From a checkpoint of a small image VAE: encoder norm layernorm.
Rows from block 0 of the decoder of a small image VAE, named by matrix and row number. Rows with one number belong to one channel. Each number is 500 + 25 x the weight over its row's rms, rounded and kept within 0 to 999. All counts start at 0. Numbers have three digits each.
After each channel's rows are labels from the 100 images, of 14848, where the channel reaches its highest value: "strongest on" is what is common among them. Only what is clearly more common there than usual is listed. The data: views of escape-time and Newton fractals.
# convs0: first 3x3 conv (decoder.mid.0.convs.0.weight, 192x192x3x3, each kernel summed), inputs 96-191
# convs1: second 3x3 conv (decoder.mid.0.convs.1.weight, 192x192x3x3, transposed, each kernel summed), outputs 96-191

convs0.74:492482522487497505498520517491519479507513477471518515422441556482507502527520491495513475482497551513433521502479482503484471490488503498507486462492519513446494509514523504497502525515455512443470510490533497499491591521497525503480475482483528506514543492488448470534488525510515474501
convs1.74:509490494563501491524502518522492543471485521479449516522479506482504495545515506522491531502496503540465504490527474506503423466487524535509536517520472518538457500547513490505451482482490520520552474511473465506527527506506545494506482486482535474479512528457468504536502502548516535472
strongest on: dark

convs0.183:511490488499518520483476510524513515521521550510513537556507523532465550513520514547527599529496529493533498525510541469523499464516519540505478491525506473530495520482500498531502520449502540528509494484498488497479480467489515507489469479543516511492496478509492554492521506502443494502
convs1.183:494496507533468468483486527517499512487464509455520500534495479480532522480504516510498501498519531544531477460476506453544447518546497462500505507528492500475522521498510496500522448484527496529506500484526484495444497518537449517461496496526469500485474510496484504528519523519520524465
strongest on: Julia set

convs0.23:485451474510517527529486504464511529484530522505577495505552493523477507527533511502518478508524552510538476510529521541512458498486530517501519563507514497517492531478463568519516467530495534509543534555526520485469480505486507477538475523466509537513543526481531474463518495499486523518
convs1.23:528529543494447520516508479513488491512503519522511494534481524543510491452486513511507464495517531494500514521483489550528478475553498530495512505486510520471522500533534522533467558506514531520513494487498516485511551487524485465484533492473505503513471544506483473446503520457533445530
strongest on: Julia set

convs0.52:500497479488506514515518459518498512476507564495491531486496538492473514460511527476511466525485498518467491500521535505467551557535499497519527520485499500510552475489476522497520553494508556527473508518472497502507515548497536510526512514524517524491530491489512484476482496508535483513
convs1.52:509492508482485487554527469462471518502521549483503451485491509497562457513537488513512487511536551525449531505484520500550488506517492496531475485466516509496502479522485523511485527484506496518508492457508472505485447479494509536537480543539501492488515546501514512560486488478459490503
strongest on: vivid

convs0.153:504490473510523504524496487501505512531500482518506497535511498495464487494551507559507528482512544483471518506469496473512450482494506528493476513524497546507481511484497573527560518477498496566549504504537516449464505479468488541497476518471579508524489478496475459492507504475515484496
convs1.153:497479526502508513477501440574528494467498474483489523517497487480531532479457499542522502475545464524527510497483479511495519503494506480526513513477507461513450508518508492508520505463494502502512479489492477430483506511532442469470529526463498504536504536517529491471527492520490474482
strongest on: pastel; grey

convs0.63:502498496508515471530484556494561512521463463504477523515536506493479471512496511546480508511501503491521551508505460478497469457501495523547491510504481486496501509509491516489504505480503514533535504504432508514514534536502506516510479527475518449504514491531538480528482491453520482456
convs1.63:451463518539518501509481541508480520490523560509505498506502504491527506511483546450483564472462523517482504519508495485476438506454490485488513525527464469511455511472485511484504487500462464523519469486448499492509531530517500537476474493500523494481507518475521475549500486494555488474
strongest on: tricorn

convs0.76:511470489513473521469460524506501513502510503474470464484483483468475536470539532532519525481476570524488494516502519494471509497437524510494494484489529505480493446495487497552533484484501498483486504503522504505502538462475491506484475497501568493492504497497491463510492507482473507523
convs1.76:484466508471509470508496509494534487492421485509490510470518524487418497475476488527544501531456499527510510485499495496460494537517489506524463501485524515516426496470508512523527535448497519477538501550521499487479475487505506458501483491523517509498541510524475533501509553509462493515
strongest on: pastel; Mandelbrot set

convs0.65:462533549492489504492498518493531511466518498504449495471490491527533479476471480458480504526494460469503483487515471493458543511484482481534479492503488513511529473515487471461482519526489560495471506504480503491549531488525503498500522508535510515490459511511490528521520492527502480498
convs1.65:498528482514523522468512497530528521521486436483495496506528512527533521531506491507504461482532447525483502485529466494537508443548529551478562497519482505493485469546480460510462500484508505469486488516511472449517483484489542480528492475498459466471458435505533487485487489482500479470
strongest on: pastel

convs0.78:492512554550500489499532525480527377502505488503507516503512490494540473499508471484509517505501478502512546498505495483509475506490497461496498512509481513484509511537527479508494465467480441503506491518520499500529496507529501520506522510504488483510506533501496507496515499513480514508
convs1.78:512499524530490463519485464538522480509478526501495513509518524523507490506505490503474510468523489477495487516509506485502472544512494494457495517499460531517472545524506532482451497473460499499519479507490513522521505522517486500542498505446345489486470478491452470500477464513509465490
strongest on: warm; vivid

convs0.108:513476532523517529534482515516511512520495421501545513489477502500524431530513471448499479501506492512495512469498471481505456504511521511539481525483517528468495518508499492442496527533498497479496496468505534464501509496538495505527476521473468504495463509521513525506477471502528530486
convs1.108:487511499516513518504489537504517491456510494479466501497475529483454491508498512487514492494488485494501538503496498497460538478514562485529509508521485458538440515477484471517509532511548499515492472499454497489508538523480498502485485471492568507483471503517521478508520514486535476527
strongest on: pastel; Mandelbrot set; tricorn

convs0.59:504530503494481538518503500502488493499521577517515484517498554519481520503509512505474541549461503521484494496477515495485515505476453525539490488525476505504479496488514522527512552509516553506454486515481505480500508489510498484514505539511560513471543493487471527481479480536444472490
convs1.59:453509499493497495472518503494495481489533504534503516472536493537531512497477472481499468533510526517491493510486525479489516459488518519484533467476465463472534508487491520504509532531489549485477512497469488452529472498469491467472469485468489493505499504535488492494495525500500497442
strongest on: cubic Julia set

convs0.178:514461522514490536498436507494519502507525484515490488520490509524504501515570511549488476488488509543515494487520498525529512482494507510515444477501472447514468480512508512525492529519497494506475505506547547507525531547468491501477481462501533500503553497497515512516457542495469473516
convs1.178:529525476475497488529514513498517508482446505475516487477533518513491515482528507513513473494528450548494561520461500513533464494529490541485543501492498555555500522570495487550541479518490481465498479482528523519471474484520541521489519495503481481484512508495436483488478502498507493524
strongest on: vivid

convs0.11:527516489523488508519550502517499501485500484543463531538493502488500541483472501538490480533491518463550497474491453504519505573529490536551479506483498483535523492500492511497492533463517528499491494507457493533530527492505464521522492523493523482484510470527545494527545474497457503481
convs1.11:524456493481498493520506487498559528523506509454503509514480525518543473499509506524531518485505498535452518496537469514502493521492501517500516501498462462525454503535491492471458508497501500501493477490508562506529487492511504498535493470496479472441483479502515488517496487463519475509
strongest on: tricorn

convs0.40:531517500477531530491512485511491502521530532523542534502518536538506513570502498517487490503526489478505467494582514522502515496517525483501496509486482506512520526523497539500498438459499529494543480494476548511480478488471494492484507505518476506489585514461520498488524515526481518505
convs1.40:524505470494494523493546504473461495488497534482497470504467493502530499501535506506506505489504553497497533524455538497531520487539540536531478512478484493519522469480524527524516487545473548488512521455492500521475507472496514503504509507463525492526536530499480555532489535519529473477
strongest on: cubic Julia set; Julia set

convs0.12:487516507540483537508537470470464508516498528512531497515546517516494530541500510552501502518532533478562494502470505520504507524481507475519504509536485505536471523474533492465516469525532498509519493471483511546526466524572483468487481505487478488499506488520510509551506525525525528469
convs1.12:491501504464503488478503516510547478480503503430521512494484509495509496524495520515486488468513497500508523517481510475490480484534521490484475495515519507472477531516505452506470547503494552509479530482486524481495492509524455536472500487481512460454523443518511493531538535494558493506
strongest on: pastel; grey

convs0.38:488535475517509525474515525544495471485496445462505487448475485471480496496494530457508471516483495510507473483482515465505462533469489485461499494535506496471515496512497532516489570522523572470500523499506487519485511517485508512489452543482536495520537482504498514528516496495468514480
convs1.38:479497482515475493516483485466501530490493483493508561482524514502468490489470527527475491540480517480501474462486504479505533527484497533454527478507503446445521483474529524517497462529492516497515483526517537453491487496506504481494497516499460486482493515549465476481496523511477512549
strongest on: vivid

convs0.116:508497485478523495479581514510523561497539489532468478501462559491498519490464511519524474516474480480486492486498473472488500497525502551497535461492479537499534488513502531517477521488502617490474507477479529493518546569482502492477499524451478496501514493516489497504490504519486472487
convs1.116:500520497505512518462532505546498451541510499538512483490550512512489470527464477530495514497481496456485469458505510521489529492458486482473478476470506509491527529487505528493513458548411489500489529544500480546526474465523506520510521539482465512495536449482535465486533483527476544519
strongest on: vivid

convs0.7:489471488522508497518562504506521455467467546493481492501515504467535545497451455462492458515479494454526470463496479520478544538512481541503535505509498496539494474494513488504452550489484503484461498501545497505518546529537475487511503505466476516484518512482499483511505500530517484508
convs1.7:519527531491502504532523492483499491504415536538500484474542519485449478519484485494521506498506526499486472499475534503495452474544516507549482515496495481488529501535544470532472506461506544505499477502531528517492501506505486470473517474530509495523552518506475553494433519531503477510
strongest on: vivid; Julia set

convs0.20:519528512545475496479484451478496471503476503493543490518504477511502534505504508497529524515509510515525499500529510508515545513498489478466514532516443501503498524497575507517481457459509488506519475496480523484481473474547498477517499512518476493505518487505508516517537520499469521486
convs1.20:484524490526468491472521527447486507494457509472477509505483483498474566493518541529497506522490507566493464519498526507518520518443513474498490493499528541500508506504496531498489445486518465499531477526508503487466491489517453505458532516483510508531515542503495546532490517521500499509
strongest on: grey

convs0.50:480506493481493492515560480518514490510509489492508522459498506489486601525517474495549478497489523497444539474448527537508523515501529489485538514486558512469521499476556485521491490541511479458491505489522494492525450542538527499480494487496505548494513536497514490502488487501567502538
convs1.50:514482523478484543511454478476471482453542508509511489508454491505491533500524506478472492550483515506485518501516510490470531482531498471544478520495501528499491522467469455492552503538491480493485539463523494495496534522472511542509498481487558512492503509495481492487515507491519521504
strongest on: Mandelbrot set; pastel

convs0.187:483531494509524520510505497549522529485480492486474496476514505487518499485504500431476485533502484503485499485486514477500486524514486526488478488548486519527498487482467503508486571483515485496498495487534497433470585522473474536509512514475529502471476504493515523540488521537485461513
convs1.187:497492470499519540462493510487458544460517479504505519477485518447441497548476527505484504508469492478478464500471501507482508476502522506534530506536503480514478500487512455531504521507509487498475463507457475456502508504476509444476492460433506499512439519477462488481527522542497477502
strongest on: Mandelbrot set

convs0.81:501510553476507466523503509525511507474465495450528501503475483451516470515482513460518496495520504468510505509498492500500495468499510483482497486482530483508507492524480482498483465475423468503478496489521483516500516459532523512492540493469488488546496496517514505507487505479541505485
convs1.81:492560511527481502504509522531465473486493495501513488509469508493459469497462467543511528476494497479543485446493528521439498502500555504516497560457524457496500536477517526520472503520513525509521474528490472479462512550493503469497510512468525524518546503503555523494522506533497441498
strongest on: grey; pastel

convs0.186:498540500488488543513493496491475487516516568531490518496475491509476545528456479520534475511477521527478488481454515546521528578488524535516527492469508503493510527491546487468470521528488586497457479474494491488510512503522557502506486487497484489483464487493480499499489491509503476490
convs1.186:489539448508516507498533474493465500482535526561519510502541547494483491498513541525512534499489507493458468476490525497503484444509509463488541502488493514473549527511516467518520467505472502463461517510514527541550440467537499509528469459524480474498560541505471504482519529513493479526
strongest on: vivid

convs0.21:481568546497490477482548535505524405499493473476487496471461492547534492467480488464509497503505479469494518484493470530499532495509475481460496517503486494481529497496537486493487481445502505482464482484493482479530488531516514509496548510538473489466503514485484522500487495568494491477
convs1.21:502534509483489465474519496543520514504496453509516548518488497494478500521532518472463477496507459507493488502469506520528460488524487501446527457518480510506520512535539515521528454500538479488502474532496536513503476473500501496530506506501356499501498467472447490441463525512516524495
strongest on: vivid

convs0.170:526487546533504507509467551461514483506475471534549533521518533487544457557504490486506491510501505508529501510504478508514490477486496446510486488508490468530474525548496536507474429501481475526518489519495518510498506526518504508486496515479485477490528500513515513488472483498478513502
convs1.170:516496488516482508464504534463509524494488501497484503510487480491523491507460454479507456480474515524466533526520507489450522542488512502510474447507507499521452477492516523519416484524487475510490466510441508520540541514478513515510528522486508507494496563497568514483535516521521498450
strongest on: grey

convs0.8:531522521471514508501564472488493551515511516527501472473519507521501522532509513543490524504473519512506452514563496509543524520501522501535472492503482491526498549485499504513499515517487539517518495484503514504497481534528485512540517477506454451506527491486526525471512529516517509507
convs1.8:532539523497494487479534495458515526441503515471504522474471470543514479505522501476479533478513517529520470517463526553502530529479500508481503495518472515484566515493508472513503539508510491524514492451511513495484476508472533504458507531494510490505507440478536528481501534472493463509
strongest on: pastel; Julia set

convs0.57:531491472488503511519468499521466508549527488512530472520501547493519482553509472543533493457462559491525503503510515507490517479479501553479471532508495480528458497488493516513527502495522450525508483520530504515486519520498535516471524483480537482477540494503505472503473504522446555534
convs1.57:492512509522496505481474518495497456495484481518519522538494468509518520468477499512526465522520521507513505484545487517445552492497465518504505537490539481516488473488484526444506523499444479515476521499470510459510513525519507521506503482457524554498522518518509492489529518501514488502
strongest on: Julia set

convs0.145:526487456529476485468437525492496459504490466508505511523531429485519486476515504490512512454495532514549496505545509499501525504509504507513514531522487507511456513485492467495511498482497422509517521524495475568439526505464491551489528529497509514476509447575512499507491511503518536520
convs1.145:491490438495552492517477499502512497494478498559508484499515506503490502482512513478535460474457473537478492476490513534453493497479478499507530535496538494540493477486440494490536474452524517504514480504522531504521477504474522490488448538512498481538517492505502517504510536442452497516
strongest on: pastel; tricorn

convs0.43:474519456548485526533542477501498481466531529515490483527531556506464560462524489530514479494469549526520474524463488502515511534496514501496506480502500496551491497483501530536512505488533560494477508552513520500495475537518512462508491500467520494497482527485493517502482485526481513526
convs1.43:488512488544501478497508492497530471508469481467485531539472509482540495486479559507486495514486505505500504481519443542476506514496491489487546486491541487490501531506492476488511513461501479439549470469507511493566464513514474521537480502472518485501487475503493497466514517458513469508
strongest on: pastel

convs0.17:515520513506500483500541532554550473518542577509435515552553479492495493510512453488535544539487446468543496498523530486509467485467513499464515538558502519512491515529488510522486525526556506530530502516479486517493508491517524484486502503474511512507502504507544456489514482514478471492
convs1.17:525405526471472514518564470495464455558495523499507486483479487489558506496515513567499491510520549518471480497527510505501455494492495471494474507524494512511502498490487489447514535511536488487515488523515516512518478469525495544546523542484519536490502535504531516545471491480496532443
strongest on: vivid

convs0.138:525467535483505467527491534541519552499547469460514492551489473501536499543487488507516520474491473467523489484503456489517507482482497515521488494433517456480495514544487472468521529556469474487519487512520488522505494505506547529502502480502461490519456516532521542481454528472514474521
convs1.138:518497492540526460528489569473509472503499494470523520511449482498528480480483460439493513543472522495505472539515509499451547487460514484497499506480503506468496534477490517480524517544492483511502484496501483468510516569519465524510489485526534529504504512521502499462526472492473504472
strongest on: Julia set

convs0.48:539559509528528480511501493548571532470518542506501521526482481514504511463498475498494523504529507474496521513556491491475545511551503493468524514508505516548510499508495554502508509443524545499525536521473542467503515476498479529486541534539482543489519517521479494494532516541435480493
convs1.48:509526485475514511487494484489557517474511472490523498509493494489476499488474523545488516486525515561507496459486486493531509522492528524475496494485498468500515492504495529504456550506493459502494501506477481445518480471508465491493499476525503526496526502525553539507497499504501462481
strongest on: cool

convs0.71:538485503539488483515529532496520504507515506484494502496474478503560489511496505538497495511459478497536517503513522457506461472468512513567553495520501538524528518532467523516494513534497547462494507513555528524466530508480461505500505484504478494527495511493502511440475508500481512500
convs1.71:531529512506515498534543493495526523496495480495452502436510509492501497502486534497525513486464534506525488458508501479545552537474500482482494534497493512485490499506498491484487551523513509471513495482481536518504531496486491534522485503492561512514481505523549492488509484482516525468
strongest on: pastel; grey

convs0.84:484533483492486492500519477509481493499498539498490492479489520501505606477476512475539445493516507537492475497464514512507571543521474502496563481505509488489504477494554488514474528534494519469449494470506506527501529522497547498501492498498470519517506506487491526522484472548479503478
convs1.84:554523524483485499496484477556442478506506512520503525536519523534497472473469534490478494491509487489466509474454489536528490510527466514511536452474528528494538527488517505489518526517519535542496485521517519531539491518528501499527479531498447495504483523462492448524460498451534485488
strongest on: vivid

convs0.101:507471502447500490522488454522472553502478484522521505517528533505468468529520502520521521511508495506534485508506462494511462458476513544502502496493515487512488518436537526518515561514529506532499501466485497525503548501521504511509443502506495485478526499503516507543481499475521501484
convs1.101:475491511493517489474459520553513516485490483489471499492491509465482497518460487524495529483520461531513507503510500473534482539499503530513503508520530530473485507456505522524536489461547458452552499519483468469493479548492471500499499517514546471515478509497493504491521519533468531498
strongest on: grey; warm

convs0.89:523466438497504507504495485567516533496492495509525529558540515511490525449479466517500507490494478498545498509502504482539515495515509544520522506500540492554504512497490503501508566522538443538532505523489491506483516443506461503524504513500499514489471504523529520521518496472511507504
convs1.89:522451485504528482486460479540501518492486512459481513502498519461493496499462506496495498470478500507495502478511515446492552507496495536506481557491525457516469523539504536470476536538471446509514482456494544477503504573474521485460503469453513515484478530471492492501512475510486499531
strongest on: warm

convs0.173:525517554517483497525498504527483513512499554529500486569553500505545478537499505511491516506491488479520484503523491511503527524511492519520505561522462515532504496522500509494499540525552511541524489521464537509485469522546517449515549487513491480509503528509523523534533493478528513484
convs1.173:525485504522492498524486516545519503490500522476489482463438511515533501507503483531516537475496525533499488461482499462510443472464502514520501552482454483550454543515488533491486493511522519515518481495476520510517515496474447497482505451461518476483501507464526511491451495510517491482
strongest on: cool

convs0.79:514523506489497528526488476495516504531511549507486510538471494487544519553522490484486534531465499514554520495456491520533486549515493519539457512469516502506502531488503504516476477448502506525506510554505482476527517525494542480512474481476505449494561510493518520526464481478510486517
convs1.79:512500481530506511511521521471500439477489534499505489542465477492558557533469489507496496462508542528530515482487523521486499505514455461514513506493468499478508481530509517495507507491467497517504498525522509506528506537476519569500517467499518526505521505501536497496513492503517521472
strongest on: Julia set; cubic Julia set

convs0.129:535476495496511537485508474500512517511527464509546502534526519535517521545526504529508556503520502534511505500562491503488492497503487517512493478497471527534487538502474492493523514478502508503550496492509502513543494482487509508516492493482529512504511501477495555455503506494462501547
convs1.129:521493502540514492498451495495509476451507509486490536475528516492509513506484483493508527519487531507514476514488525493477468516484480541488561494507474506506483464499509524459498506500503513459450523494522489468505511550500452493470496538516493520481492503503478499482480501496540461474
strongest on: tricorn; pastel; Julia set